config.toml
encoder_arch = "vit"
model = "contrastive image-text model"
dataset = "rendered dice on a table"
train_examples = 145000
image_size = 64
crop_scale_min = 0.8
horizontal_flip = true
translate = 0.06
tokenizer = "char"
vocab_size = 28
loss = "softmax"
embed_dim = 256
encoder_norm = "rmsnorm"
encoder_norm_position = "pre"
encoder_activation = "gelu"
encoder_mlp_ratio = 2
encoder_head_dim = 32
encoder_fused_qkv = true
encoder_bias = "all"
encoder_qk_norm = false
encoder_parallel_block = false
encoder_inner_norm = false
encoder_patch_size = [8, 8]
encoder_conv_stem = true
encoder_layers = 10
encoder_width = 192
encoder_positions = "learned"
encoder_pooling = "class_token"
encoder_register_tokens = 8
text_encoder_causal = true
text_encoder_width = 384
text_encoder_layers = 6
text_encoder_norm = "layernorm"
text_encoder_norm_position = "sandwich"
text_encoder_activation = "quick_gelu"
text_encoder_mlp_ratio = 3
text_encoder_head_dim = 64
text_encoder_fused_qkv = true
text_encoder_bias = "all"
text_encoder_qk_norm = false
text_encoder_parallel_block = false
text_encoder_inner_norm = false
text_encoder_drop_path = 0.05
text_encoder_positions = "learned"
init = "kaiming_normal"
residual_init = "none"
optimizer = "adamw"
lr = 0.00063
beta1 = 0.8
beta2 = 0.999
eps = 1e-06
grad_clip = 5.0
steps = 7400
batch_size = 256
epochs = 13.1
lr_schedule = "wsd"
decay_fraction = 0.2
final_lr_fraction = 0.05
warmup_steps = 140
weight_decay = 0.5
Rows from block 3 of the image encoder, named by matrix and row number. Rows with one number belong to one attention dimension. Each number is 128 + 24 x the weight over its row's rms, rounded and kept within 0 to 255. All counts start at 0. Numbers have three digits each. After the name is the row's rms in percent of the matrix's.
# q: attention query, key and value (stacked) (encoder.blocks.3.attn.qkv.weight, 576x192, the q third), inputs 96-143
# k: attention query, key and value (stacked) (encoder.blocks.3.attn.qkv.weight, 576x192, the k third), inputs 96-143
q.64 108:175153110134142106157115110164161130127145126151103104124134121120112134154159136162088118127127165164087103079098119105110098114157127136122153
q.65 092:083098130138132126083154124139106164164132097093157128132103123081145135139104138144174161120132112150172101169128131153133127128121119144115116
q.66 087:105146115127092135109155105130112126127135107146151138132125130137169120134143160111150118131111111102114139157114181156175149146097125121133139
q.67 078:125101154123174165112131135136129119137140093101123134171122127087149139106103165131200125125142103115153085126151133149125156162133131130154103
q.68 123:142117139130182130141118152120118101159159082087170147142136131106144111126110154136175144132117088118166094164133123139123181125113107129121094
q.69 121:146168134122124108149130107125138113112126135177139139144123148182133118150111099112071091109141158128089143108105137105130085138132102126146184
q.70 121:079139116134113137129117168082123122136128128132137156119157121154153109095119132137131115109096166093124157131164152146141125147112113123134138
q.71 107:117113101088104158123076167107130123134123138100143122110112128129141140105101133099146155154142124098134169133125147158151132138111134118106124
q.72 086:134118101144123135132146096155147128140138133126124138090137135075109143136115109130083114106146106157095131104081144123119138092117096125102134
q.73 113:125112149140147128110127152143097137151124106080128113148134125100127140098119158117205164141121089132172073150123099152140179140119144125120083
q.74 107:074104124103142163101147139099127149111121100135127123139096105103116159131114113112156148159129102130144115144155139159129150130127112154120088
q.75 121:131141118131102140152151098118114130115100137180114140120161126129116136139124107120082117118132149138116162099115143092130074118135118132131149
q.76 088:120125113138117173106154164134079182140114127129089093084128119089122118155107110092113145167151139154136139151138146129106120075106124124122112
q.77 103:093103107099152107157128171078107112121151121129137145126106145155131133112141125130172110129132103131145120157171109147125121151117112141117108
q.78 088:168171148126111118132118105130135135144139138136133136082172135142131090138094117159150126124120160103136143114108144089103099107139131097157152
q.79 118:162148113136089145144147125121145132092122134154122138108139131143120131118129105129082126123131165135087156122111096104115075112144117140133185
q.80 094:159128122075138105119123114121122115112121128131135139119083103136164139110104117142156095144140144121099106061143126127145132149172120155134140
q.81 085:116133136123168117148137130157124138141143136103122123144114101134116113153140131166136115154135106173138072107104076129119150113136092117133115
q.82 094:126107134116103133102111104140118165137074131118113119132163123090121147139111147118101193156142115160145126134098121118114098090145130109125122
q.83 094:081112122115128136129143146156097167103123147149137100125119100116139146167176072147108113100131079151113126123130094136118112115121145143107129
q.84 140:170159129131115109164150107125141125096135143150127108099131141164096111155141100117048134124129154132083138121102126098150088101151132133128169
q.85 098:073101123106134142103117161133089161140157127124113116154108104144141161141127140102175146123146108126132141150153160135123164133126161140098097
q.86 093:171153106104097103137121112142166131091137144157138124142112122145143140159122113109093096136136130148061118108103090125132102132150123136141163
q.87 116:157165116135119106133130121147146132142120154126130104138107158094117123145118131127134117116133127169124084088098072135105118089162135145137127
q.88 093:145128129140150098131115131202138111103152122115123085163092107121108145137130122106123130140151096168102080107134111131110109099138111135125106
q.89 077:106120130111093167153103124111148145113148141148149161102154145110092117121100103122109174110074160105103176164149121095135132122158134094150145
q.90 101:108084170120130138119109144128105103158113109081143140129133112119143134124116158130172120112125107146122093155119104117084149146101101137132080
q.91 116:151156146162137128143124105155119159144146134148136125131144147111115132127129116123104132134120133194147094119110095081108145118157125135120160
q.92 112:166147123123134117146092131145134083095149123138130134134082105188140135133115081124116088162141121090109141087143112141149117117129109159104102
q.93 094:171189162124126111144156118129171071119150111135132126115129122141170107111103147151109070141117140100096101077173110118139112097181127106129115
q.94 090:198131121096101132135132111133149117125119118158122079106159128149119108144148099119079137140123170116117143115113120096135090114177133127135193
q.95 147:119096126109149126110107165124113132147141120084154120143120113130150118115130161121191123148124101117153099161157127151133191153125145132112079
q.96 087:160129162127132130093118143131121074172122095144139169102136135167125129120068151155160086140141103102115142100148133130137142066148137126101135
q.97 082:175140070134120144131137151090118088142137114134115152135167129076093095098062144134118123177134108156132140160149130119136093079139119132127131
q.98 104:170141139125116116132105136162135152087123140140108114161103164114088109150140120124066156109108146128116159125114133120137090160108128114153120
q.99 122:171163106157103115149126147159148142082140139160114125136131157111116120156124095123078131117127154140120159126116130101129077121141133113148147
q.100 106:187160093136066155114132152124154117110138127181132146125164137122092130140118123103102153145119147105123152142118131094129079109144115155142118
q.101 108:169173102150100146163134132139147118095132144201104145153136121119117147156120114099095120114123141157101160121094111122127104110154121129153137
q.102 095:138132122132103131131119136143094132139185094100157130117163111117146131158121107124163156154128134139138152121101124105161125119117120111109152
q.103 073:139133100154109137063110133128134148072180132107101130124178129132160123151099126081184090139120128140126118151116117183133102096145128126098175
q.104 110:082104144124177142116148108124108146194117102089134159095110125144125146080143168136175112107133122110125076128157130150099151114114153119110126
q.105 151:154166112135089102136129125143158121082159181186109120154101150136102134145132122117074142142153134141109152134099118108145096148130107131157119
q.106 100:074095121113140130135140136162130127145121083072127142120109107098126155126132074124155134165151098133131110111139123183102159125076138148125113
q.107 093:110135152135107171091156112125132144108131126137130097116108100092096098138127154156126165138114114148080141120108103111142118138091171110165124
q.108 121:077099142103160130130132129101109136160135120098152113089146147106135156119128141134191120133138129102126109126147145141122161112135111108109094
q.109 092:123125143113112105165095119129140120147180183119139148155109134166143152128143105110140111081157135136111117122086139137085116170136131105127177
q.110 085:114127120097151094138093146136114143175097128130106144110083126115181138105141119085119129079157150114091067126155109128099150123146112112127120
q.111 111:129098162099147125092128155116101077169155099064172153113123130110151115135127144121184145128152130128120108125134123116112125105124159128082162
q.112 082:123170099116095168157086169123104130128126156150124149152136130146151137137122122115095111088111133159102131126115128126128100201157088133140111
q.113 089:110105125124170125060174170103156108127140098119173127080136119118141160105131118123187125148169147117118104105131114092131139109137125129134139
q.114 079:133115187117145110107111106117096141149091086118130118133130184116168120078159166163120139105117136163133133112133100117112155089118141110148125
q.115 123:090097154131157134104129133112111114167149113089146120106118131136163144104127125114192138140146107124144090128149115139121171110126147107110123
q.116 129:158183099155074135142154125135144126096153154186112120163140145148090130154106127138084116118107135151126152119117138111122106131162127124140143
q.117 110:062096141116174134099104137140127142165108107096152143121090124120152128093115127151158118126130094119141104149153122168112144127116138119094128
q.118 110:186173109102103141141122133142127131097113156167123124141119137137095120144147129116064137128123137124125144133105120124124094130133106143156151
q.119 087:141130143142107116136123137110150147126173122185170112147150115145103104150085098088132127115078133121153147114092142116147078115136122106146110
q.120 081:100137107123125153131135124125113133134109131149121096131138090134131159127134104108126085149131141130124090152124118176089111175110084125125110
q.121 086:091098119149153144087136100176127139098137106122140124133057130098122106125134121136142120116179124118113122124159127124094151131087141138119135
q.122 077:116159156161119142118161127095143095168133120077121136093178105144119132161128106070104109125123102109142133101114097130115165105134132126116157
q.123 092:126132102157094164133134139132128165097121119156121133139140122101061157130131094111143163145121116156147174126123130139147113169106091146145134
q.124 129:189162122128090126118163130130145130103117131183106122141132129134101115132124126154065130130076153130115142106118132102124089120150154119119142
q.125 099:092078133140152142120113127123076111155131107071147112090140091152169140115148108124181133139135117125143124142178101140125144128106143149120149
q.126 132:079115139096167117118113122108104117152121104078139141097147131124175130098127130132182129129130101136141105145177108133114159146114140133108138
q.127 078:160162113164118127103118119110139184115161089141147107130179119136126090132117145151145158176099085134133169112123154149129112136137155137131159
q.128 089:085111130128146117135159108150158137159118147131133152140140127144138154113149114102115101118122105134148146065130124109107098076129070159137161
q.129 100:134128134165115150125097160114089148116115114110113138151138114087106111126097161141124131126118129121135158154131147132137145127143174106153140
q.130 110:092135113141117117098148059078127117135101135100128122133151146121152098133116157109161111135130078129143112156111113131117167128124089165166127
q.131 133:160128121134087107155133174185134154089134168184100105118115125109114127130151111153070112150154166156102144096111131119128079130137139105124169
q.132 119:127109139112110179108088138142119161128131113117149106138122104113136122119134170122174152118101118146141162178143157174136165145107185103076133
q.133 097:127075130101153156156162085140138094147119092097123131128128137139136133125115184103138128101087106159145135074140147194117150132088109122114126
q.134 095:128100140118146166110115106107104138164148107125150143144143105165132127103099157083165136121108090106123123171155138128115151135101160132120115
q.135 115:152126129146102142171114162186109150101158128137132127141124143108117139137129117153090153136134152142118151086147135123134087128159125107130156
q.136 128:155123145130122129162133147132138117130157148168134142116120143153140148118145116136061099111142171097130094090110103096107117120123088119154161
q.137 102:112104155108111109179137145178142099127163109137143146142144124094116138132158149158115126074140174130125144084142172120094109103113126147119138
q.138 088:119120152190121111152111147161130158091151145116128152139142098126148102161176105201115158125155165140134137116129117123120142151104139107113146
q.139 108:080118151138121126104139096077110114149126096087133143125149172153123140105068134083171129101108082136143083176128123160160158126151127143105150
q.140 123:123111141150145155111091121159101132162114092084119143133159120115122100138128168123158158129101135136160144185165160154158163156103174110118132
q.141 128:087112160155133165098113115136104153146105106075135121146154101111092127124116144123183167157119116136148158187134137164169177141118152105121111
q.142 086:117100121111115133154127104151131161118155120127118095156169119142116143141133140164142186100118114147179119132143152159122141101108152143140134
q.143 083:149120131147114131125119160179145147125119128130104147117149189120125156141143126168105138149118130152106124093103134139101125092111133095140159
q.144 098:095082150151092148131126150138135142126135076129138122156154107104110142120154154111165176100140146166165132113129151172148120120128104117135150
q.145 089:120133136108132177109128118096115108165122109111100104111092147135137133136080179096170139117131074139106114145114124118172178136094138143121093
q.146 095:129190130161151132106103175115124102132135143111141126094098118130139152111124101123147110160107113128133135131135142093120143091136167154106125
q.147 108:104054148114137146119126112107104114170112072108142128116182134088155125150138157107180161097140099148181138135172130162142149135123143146143154
q.148 087:134118089116134143105091173144105152109134152126111121147137110110113135135094123144081131149111135146123146169147118132162142125141150116098099
q.149 085:137133155152131122154136143161132176130148143166115125117091104119138151145150116128073147103160124155124127070147163139125111115107135144129139
q.150 126:118125144138138164117133151128124141153102085062129136135171113104123093148120147102183137107100119142147142172154165126146177158118176124108140
q.151 093:152162133153127115124118158138148100083131153171130124128118128148124153148152109129105138127152171118135109099111118126126071123105150078152156
q.152 124:155141079106092101134143123132135129118143147158135093126089152152152142147116116141078095144154142119104110101084086099121074092143123124139124
q.153 094:105099177118113119167108157144126123128190121140158153154137124118129129173155119135119131087111185126146127102147139147118122128105100126129120
q.154 084:131114150150111104138137083113156122111135149140121133098177117093137119153183154117135134111137170159126123136095146125119128130124081123133139
q.155 110:100127160144157154106111099126152127159128083093123168150177118109126137110121156123154142104104113142190155150140136157131176117089123124129155
q.156 118:162138146097114092151144083133145120097159165170135129112117129141162120141155099123083102114150160132090107074107082110094103121125084147146145
q.157 113:154123129150120151085107150113094126128118098107133110129142097100142084122110126133160159162135110120138169175116119149152155145112173139104106
q.158 075:133135124114127152164123129192113143109134131159149132126105095091159136136125125162129141119100143124170108130149135157130151156098173095153163
q.159 109:128171092145126097156143103069146127112122170141128121109096138149144143117141112145127082146126134136127088095123122094112106109139104152121140
q.160 128:127093132116186144126097084126088128163136099097165128110156119120143117123138163144183143147100130142166131168133110140156181133078160103096110
q.161 085:135129170175148120104085102169072160126165143145100149118142110117142112140144133130145170126110150139100127154156168103195157141076157060109158
q.162 089:109105173172132114144136096195119162100122120124096134150139101094113113126101133134144157111116125123097120113149140122146182139098113115085149
q.163 084:150148137175161098169161146150142161109130149138088083127112100116134115158122113131122121119166118161114140063140133116097098121159115145132166
q.164 070:137127114097109178079122079107071150157110127135138117142102185098084131101137127121111123173111139132150109131142110116145091130078166094175145
q.165 112:117176125132131113151152155135133159112107125169093116150112135124095125141127103111068141107114136157111137117122141105111077095186132164143171
q.166 100:122159093136102118158157173105156091106133177169103120127085164161100183123102096127124101142143106135110125086128098097097096115187108175162130
q.167 075:140130154137126118120108163120115121143142143093088106113141130128105123138134139146129155144124146121135175114121168111137148131170131132164123
q.168 091:130152122123126088131119151112099109184145149152128106141113156126169145139134115138104101151125143111137127135123096118122100131169110176177089
q.169 121:130178136132110092160148141126122127103144171175089089165102135106115171118122084123092119110146140130120114108100109126103079144158120154164150
q.170 091:138135119115112104111152128121154083104126128079127126108157125123123182106126116116108099156106119093167106123133088127103079117168117124138078
q.171 096:150100103115160128127082084103118118137131115118118128100179125154143059113125156158161128141129144129128138143128122139163159149106164127096134
q.172 076:136112154130119100098118152145121171115132116110114145110161121149128120128105113107153164163130130101150167160135161116157134113128153124151153
q.173 094:136162129139094117144170141151128117131099171133131137148093160123113145162147098111075136113096121165130133106106118122126079140162126126149173
q.174 095:126118108146125127147125178163127149104102157137107103141095150129072105152095096139071143123142110151101173124173143108125127112173086150144124
q.175 109:141083156143152152121073106135122138159124097101135142136149099129141115132136158180152163117105122141099120141171161142147174149098156118083129
q.176 094:111112162145126138149109095148100162152101116118126136113159074156117131125125121117166183130147095148128156145123159143114163127086147099075168
q.177 077:121114147114135105137138135130145113113123192157132099175127102161141116169111073145095115083162105113078124114150162118100087117151114141110116
q.178 126:104079180157159150108110105163074156144141094109133151114178093122110084124123139143178166131135120137119133141152149144146166134088155101075134
q.179 109:116110154113174168146113119150115114129142124085126147130159094135155096132156157124154140154116139145147117145117148151134147151084137128101121
q.180 084:134151072091136120086096151087154076151147100119159135079105142137136100102113141145149106166113133118148129129165128124128137096135174147174092
q.181 074:115130110124124149106104164127115093167128148160122100125137166112114133117138129161086108138107166132125152113162115113133171140140152141158118
q.182 071:142118139150117172156107182134104143117088140124091168126163137111135117116097144178088135109126105128129145120135149110138169107126120143122154
k.64 111:127123140159108154107137098170161166114142116145141135107138129095114106146098096136078137130133144132148152119088149127125124115139128101087125
k.65 091:130153102118128139130134188087112110158133150145129117079105149099142171087123100118125114131127124090136112143140106078100133128149157186149073
k.66 090:139115098139145100094139127136124112129128109127130133160099134165151147161191165127121136129108103155146089123142117116135118150106130138129126
k.67 084:124130127100168102152120149126094095128133162162137132105073114099132179077133109119160110092150108137146129125153098102105175188117141167131087
k.68 106:156137101074143136144114135097109134146119152179103127117118104130134140102118111131168088137174116092126116129118070087084154148132097170156113
k.69 110:123071140126120165092135122167148159119163098127146102134135140124119145155176122133111181153127143157113141114113162173153133124146127096115135
k.70 118:157114110129150078182101147125062123130110129113110097157111153129121141118174157125151106123110105126108134137133116167150134168119135151159144
k.71 103:085135147115162129133128126084125111121131099146145099145126116164158088116129131137177120115129123098167123152149117162124142148101112114148127
k.72 092:145128089135140136119121113166147117153157103107151128119143139098130134149101123118077171126130141141174098111105117100106132106158148142126161
k.73 111:138144145111148100162104146064104123154101151125109103106087120135155137100114112104149108115123107092140113136138118133084132156098122145164118
k.74 108:166148113128150088164104132070119085143128127135132116120117113161160156116121149116173093083130095111131107133122125131113144131099141133151141
k.75 117:124100111158105141131142110171148140129146119089155094112156134127116120152152145136103162147110136173144127117132160175146107095138163080099190
k.76 091:158116086152137146161131093114161098135127146108146134128138115127126096097132146104158178140178124144143119123143122096121104122118173139145135
k.77 114:138136115085147067146125151106104108132127142145110137144092125133158139146152126109185098132142092098136119145155096142112137176112107165138104
k.78 084:149129111112083117117117108178163168131116080125133125088139104101111118109129112133119145140109136120115161136071117130175089148133089129106143
k.79 113:126093123174102139099120114182158159115141096127155119136171152124118120171144128145088159142094141166096152139101149148156128101126137103112174
k.80 091:049099157129132099135122113138139102099126128155113122153136162160139118149144105115134108135097145124091114129106156168139127130119106140077177
k.81 087:150157132133114130168153151121123169138123132142094108138123122131112171119071116127107128127148106124168105097127118081107113117105103191139099
k.82 096:134127147145095153124120088113132130122109127132121135107167136085139109107075125100125133118089125128151152120137116078132115079148135097110143
k.83 098:149108110114166125175110115093152094133144174103169123144133126143134134121130155095152145145112126142166131094094089128128126115139154143163154
k.84 127:122105162195102138090141104179142159112146112110162115149141148136128127175126137158099173140106162146109150130101155115165121092159134098110138
k.85 107:151137130129130092137103119090110054110119155116104118134097141152120115123127176146192127124142094102146131125145085115100123143132102155172109
k.86 104:097103163166084151117168108183157130096128106108156149126152133149137090186157111155123164125120148168105127125107158134134138115146150101099163
k.87 105:113113133158112151135160122118134179114138141159122142114170140119139113122109086120107140117129126096130119116118159100084115119135102111105098
k.88 091:095142146152103127111171125146169106089107118141140145094151115131150095120069111151120166118115122123136120139147155104123113132152106135116127
k.89 073:163084128109111138122093099148082142112164124113123134129127129151126112143130144126113148091136120129143123147098125154142145143112159074134167
k.90 103:134143105103151124148134176073129082135096136120128119109092118111139164079095082104140098125129102124117112132118070091098138159134120168159091
k.91 119:115155130172093152122152099119153160128132129133132129096171094087107126137092104128096152135125169142151156112122140110113113087135136112106117
k.92 103:098120147129150101147122138141139102108124107109130127141118125157148109147153145121110105115106124133109130131129146177157120162112116118086138
k.93 097:088091149121109121089122113164156171122146156172108164142147145145122118153139134126130117157149138128104135104089162127135131143131103133079152
k.94 100:109100159152103143089144112160133169135149112133152121132147140123140099155137113127119163133132143154094111141119153135136117137127157072126125
k.95 133:127142136111137076149125139083108101108108152138107125134088133137127146117121105115139082110161123071117093130143117118093152177117108155134123
k.96 086:090164110159087143099142102114145133146139098110104124165166131126171118102130121125112112129142139111183128115134101164097149118078149103140157
k.97 067:175117174115099117094123117128131161160114085141165106127174159123118111131115137151130128115171130182095121115115116163124099114119156120156179
k.98 105:152115098110155145105113164175133133112142182121132119110091144131107085151124138148107151109137149107101133131114138123148134171127100133114119
k.99 120:131093117129138155071117125154096136125189148150146106131116180109093070151108139164139175107146158115114100140110149147181151160110131153120167
k.100 096:109097133137127153074107150135138146101190120140130094119118161153133089122109131137123192123153167150121130142116134150154126165107141136127143
k.101 108:133088139160158135091109152140123121120185129117148095106115131129107064113098145137114183108145135134102120147128139122144120128098137148120124
k.102 100:123156089123114119137160118084141072103081134146120147127141092153161173130110125142112109125071103179154167140108142139158083120132105110166128
k.103 079:134134133137116144086152151124154100108094084166151127145147090141115129109107126136132084167088125179112126155127154129156103136133123108133139
k.104 110:083147135140127106158146136099088137103078114125092138133133121121128199140152101116137076135127087114133155114125128136101138119135164094119116
k.105 129:127122119112165144108103125157130122128174142110119123118103139133092072112089141173129178100155104142107128126104141147136147165120118128107120
k.106 098:132174152136105134161185115104177113119083149106131134126138094162115181142120088132138078162110106135155098136113124115127101081161149106162097
k.107 083:151169114121087171132089121165133120110126107140117146146147088165092092165096121169127168142106093149110119159102137105126125149124115124124080
k.108 116:109165133124107095169139131115116118155085115116135144147132114093143193133167108114104076140137126128140130130145089106095128080172132130150137
k.109 088:089090135106121138145167142132112120135128142152124116117131150122096101103109127146150119091149127112155106137144108156140154137105159102153109
k.110 077:107166156066072110180140149098115122130116107124094139099079126125114171107138115122133052143143100105137138144128112139157141115141140113113115
k.111 118:095161135136102123126164153101129098115100099121115134145135128149153185105163111097137068145112093148144148116145131135118095109141126114134111
k.112 081:123124128140147136107105126162147166113163118114109137122133165140109095139117125119154144109146132104100101134156147144145122169150100128124126
k.113 088:113142148132105116131130155111146081134101112136114145101138124146142193122146136101116098140075118167151157132072149130139118116105131118147115
k.114 086:107157151098092154156103140109067120146098173133136126133121166116120131145161117098072094154129109136150126146093114094118118159120132120141139
k.115 125:112166112133119117182158130110139116137072120123115156119135102136135175113181108086109088147121108092164155129128118131132101113160129115156101
k.116 130:153097090129162142087118129177132153114179114139127104126139149134098057123105145144145185107161149105112107112149131153131139159104114125123140
k.117 110:124169164120092113188147112094110127145085134119120144134135085134152218108152109109110080154121107144133121118123120099105159063149144123132136
k.118 117:136109126119144170058108149164108136130175121130135120120101175138106072134103146156143177108135141131111129122106141117145138155101151155108123
k.119 091:120103119188135140073102121159142121119176103156115101126117097134147084124089109159160165118103148154114122169123138157133130172117164127118125
k.120 080:184150122129100104141127133154161129119105132134101159090108113166142164151102125091118104148114099106139109100151118143155125086151128139135145
k.121 088:126133106145139139182138113092118110125112132115139159134125082124144152099137086102115075106115098129124114137119132145126118127123122118135087
k.122 083:106129130144143105141160098149163129120126108108156110148175095145157159152172142122136105154124138113137131106147127138095106138107162140146081
k.123 084:203127113143137106131114132128172137122111154130142112106126119139101122159110103148136163162111130161082102162110128138150093116180143122132125
k.124 120:143106121100154159075118128143124150135185130141126093132144149116128049142115154138134189095149152129141116121111135137136121157103127138109145
k.125 103:109133106126112117180172122100146115126080115120129174132123073138152183115149095128123096144112125109146139140127126126126113107119117116149113
k.126 128:130157122119092134153154101094134117120091094132142149133128105118143200120154104084137059150107102154136147116117114096123097093159154104140144
k.127 085:153163093157125170115125123109124089102130109122144122136102088174152129102100134145123124158077148176120128190124150114136098144092110084114116
k.128 095:148125110105118129115124116132131120164117114172190127082092133134150102066088143118097122167112122091107097121096133136160177110152129100088117
k.129 101:104111137173134155113116103139123123110182126112098108120141155136112125135150181139126177133132123146099170089151174101128104149103173120190161
k.130 110:119112169125144126096097123135105118101156093125110126108125144177147118164137130127146119114114138128086146147113149108128140105092093166120110
k.131 117:079175090147110128123143162119134156126090154169125137148136126100097140101139101155137152133142162125146112135142121113113135133141156119161125
k.132 109:144087141180128128092107104142128146117148107115130133143143145145149099175117144144132120100109118125117137114159155135143075142120128135144137
k.133 091:136125132106131126129095104141115116114169101153183112055111124136145144116124110128134105133149147106094173105088148131146115121096145105110121
k.134 096:151089140135137119114128102116155115122169097107161124100122123148160115171139140138121101140146122153102153105127161127170088106122130148121149
k.135 112:104131099115111155135110153116119149123087169166120133148124117099102133120120144165132169137126139130179141140169122102147164126107169113142111
k.136 131:098139118097126112155124175127130144133073145153125123136104136108121167052156117133126115155149143111168106126118096147106156154128135111127090
k.137 103:130118088093094127136137117141135140131164154176155153103090128118115127088113153136090152133146112122148105114108115094161103108141157088128094
k.138 084:125141131147105165116150172130109139135134141146088142146150137133100143087117171125092147092104135148158126159123166125127118153124124119125108
k.139 104:151110133115153085142099113138127095118153117109147123078110135182131126124126126120135083147131144171117149131106138145145120089117108159133118
k.140 124:157103130134127147102118126141120112103160091138130127119137133140150121164141163146106124101146118165112168095133167092151092104096128133134167
k.141 120:161114172178138125097115129138118129126162113105110129122130143167121110172126146125133120134104106155108172110138161105155092105105132134123128
k.142 090:135105133144166149111105125157118133107141148160124146100114122117122124138140157137120134131125115156166164140142143118123139101120115121134083
k.143 090:078156116105134159124122174126106130140134093157110157087102125090099135083147175135120126156141139126152135123148135110131172139144142093088091
k.144 097:171138123138126148087110135116126114083170111149155140079118159128096174144102137155117127121088108160133149171121158101159129123133145137099079
k.145 099:150135171117126103108142129143134099118175096116144102123127114197149125170165133119139136125087148135102144104118156118134132094110099154151170
k.146 088:127125113132136119098138103128173148174150093076116126133167169129134109119149144088137109151149123120139095123123074145140093155125134168149194
k.147 111:182121136127154147100083127140124113075144102108157107105100135160148111156111136139118115124097107132115161113121155112147114132100149125141091
k.148 082:093111121157141126115148117103134131139089130124124137135151133083139124167180139149083130118154132139141135109175130126108102093104174115129141
k.149 092:133111077095087146148157134113165074137113157151172147134115144110112124080128139126097136156088116086150107116107118155138143170151116100140133
k.150 120:151090135158131112114094115138109122125173103082108110097135146155140113162132122140123130115113128132107169112131152115151119112113128143126144
k.151 092:064177101106136129130156155130131148127095189140099126147110109102141157111136118129129173143156099156160102133135106131120132169154131088127131
k.152 121:082150105104133158161131139122136128126100123139127155142125120136126134101136114100144149153130163077133085129138080154106154139145114101108133
k.153 088:115154120097084125112113147142106155132074128181174136123081130105125156114101103134093118133120132108165088108137131124140150121131130100054057
k.154 072:131139105133147131119138138105162114107166154181133098109117109120100132100103122150092108114101119136143159130107129105162128125154077107121090
k.155 105:197111138113150113098115118141105102127176068137142117105113148148120124134125160146115101127155117145099136110109149126144110124104139149116133
k.156 117:117136098095119116164135146117146131142098156129122122124122099119114173097116115108115125140111111088164081149106070144122165139170137087132090
k.157 122:143115166165120133127128125136164120095157103072108147157129143160130131182139129129138129125109096130095167144141151113132099111109138168171126
k.158 075:108111153161123144161084132110139148120124175122092150144143156104099117138164109177134120085139101132138158112130125095126127142113152122145143
k.159 109:111124101101118129142145138163183111177105134135140133134100121155120130106103121090137116178138135109147087108105072138135140159165077138131141
k.160 114:110130129090163125132120167141120119130124131056103157134121144142144123163153186108092108103101122129107109130153148098111168093152107153113145
k.161 080:096112161121158111133137169146139117125107128115062148154137135107126108129161142164149126132127128127107126119202120109137140109110150090098139
k.162 095:087102135127116129160105148159109165155109153122091110161143138135121115141169144137136131147135134128114140090188130133116132113143123139126169
k.163 093:143119109171086146154146110160160185100150134168159081157132137143100114106111142145135169156147142111134153092100100160126065135097119093092135
k.164 075:110124133148118127116138155084095068134132099150132109133150115101145129077114174100139101118124098118114101111111140112113162139161106176158151
k.165 112:124149101165095135112145105107151134110137110172157127128126111116124117104116135157142134143126128116157133111109119163125096171124158107139126
k.166 102:151129118143079134102114087116122134098140114148164106107121078128119118130101100128138152157151137146151122119087136170105084134115135111119123
k.167 073:103141122125153143139128144108124147115106145123130114115165125153088117137136144113163166120119170139090135166166142121106098148162161100164143
k.168 090:149137092149130149105136100123108141150133130117156113149164124137128157113132099159127155142154124163143117122088130165141101161123167126137096
k.169 114:165122078166098144102173080097138140106138112177167116121135110116130128079092131140117138140140125138145134121073131138134115133109156114126124
k.170 094:162150102121101120132147075102121108120140143144157108127103111121097164132150123124129091127157133155146133130068117163120093103108140122133113
k.171 091:120106157102149122115141173127113114148136111092076137133151144184145146161174140114138125107087140119119127135161129114119157117142095163127086
k.172 077:138172145125121121110111132101094134132099165153093114159161106121114118134142130154096141102110132124137145139132127087176118131124122127144142
k.173 104:114116087128083135111156110101119142114141136170167127123147135128130129101087084142118152149153131147135149087089123151160093140144132106119127
k.174 088:120146108145106150130155106144106163112107149160132121147130109152160100128146100128130171137116114138139156117123141147130108154149147139143116
k.175 111:113134159122158123143118159161127125126140135104094131150122124117151126178156184120112153104114124111128170121196126085117161079145115129129161
k.176 099:116125159132130131141105166157113156131110133093064119133131162155143094143137154162105138150115124127089102117179140072128176123123097133095124
k.177 080:156147127167095127155118113165122141115102147109150130111077109138165168158101137120142125118150152117135124114102132148118118122140131119121119
k.178 125:107107145120158120137105169140133146153116145083078125143123146137110127184147131126104118117116092126100117131178137091130167135131110136102138
k.179 111:142117144105156112151112145129121134125115123103100134158103126128131118148134162131112112107103111144088145110189130082103138104131131171116127
k.180 081:154113153106164124118069125092109118113132107107160143117122150137121116128104096097125115099109158125108109178112135131135109130120118116175098
k.181 079:119185102116145152069153096128131134129144147159180134133157090124109094129121108146171155141124128091130124087103116145128135149127158107134138
k.182 069:131146152152089131163136136123119145150099112140099085164121096096110110174156156155141155182130150120130162189102110178136119162128186140131104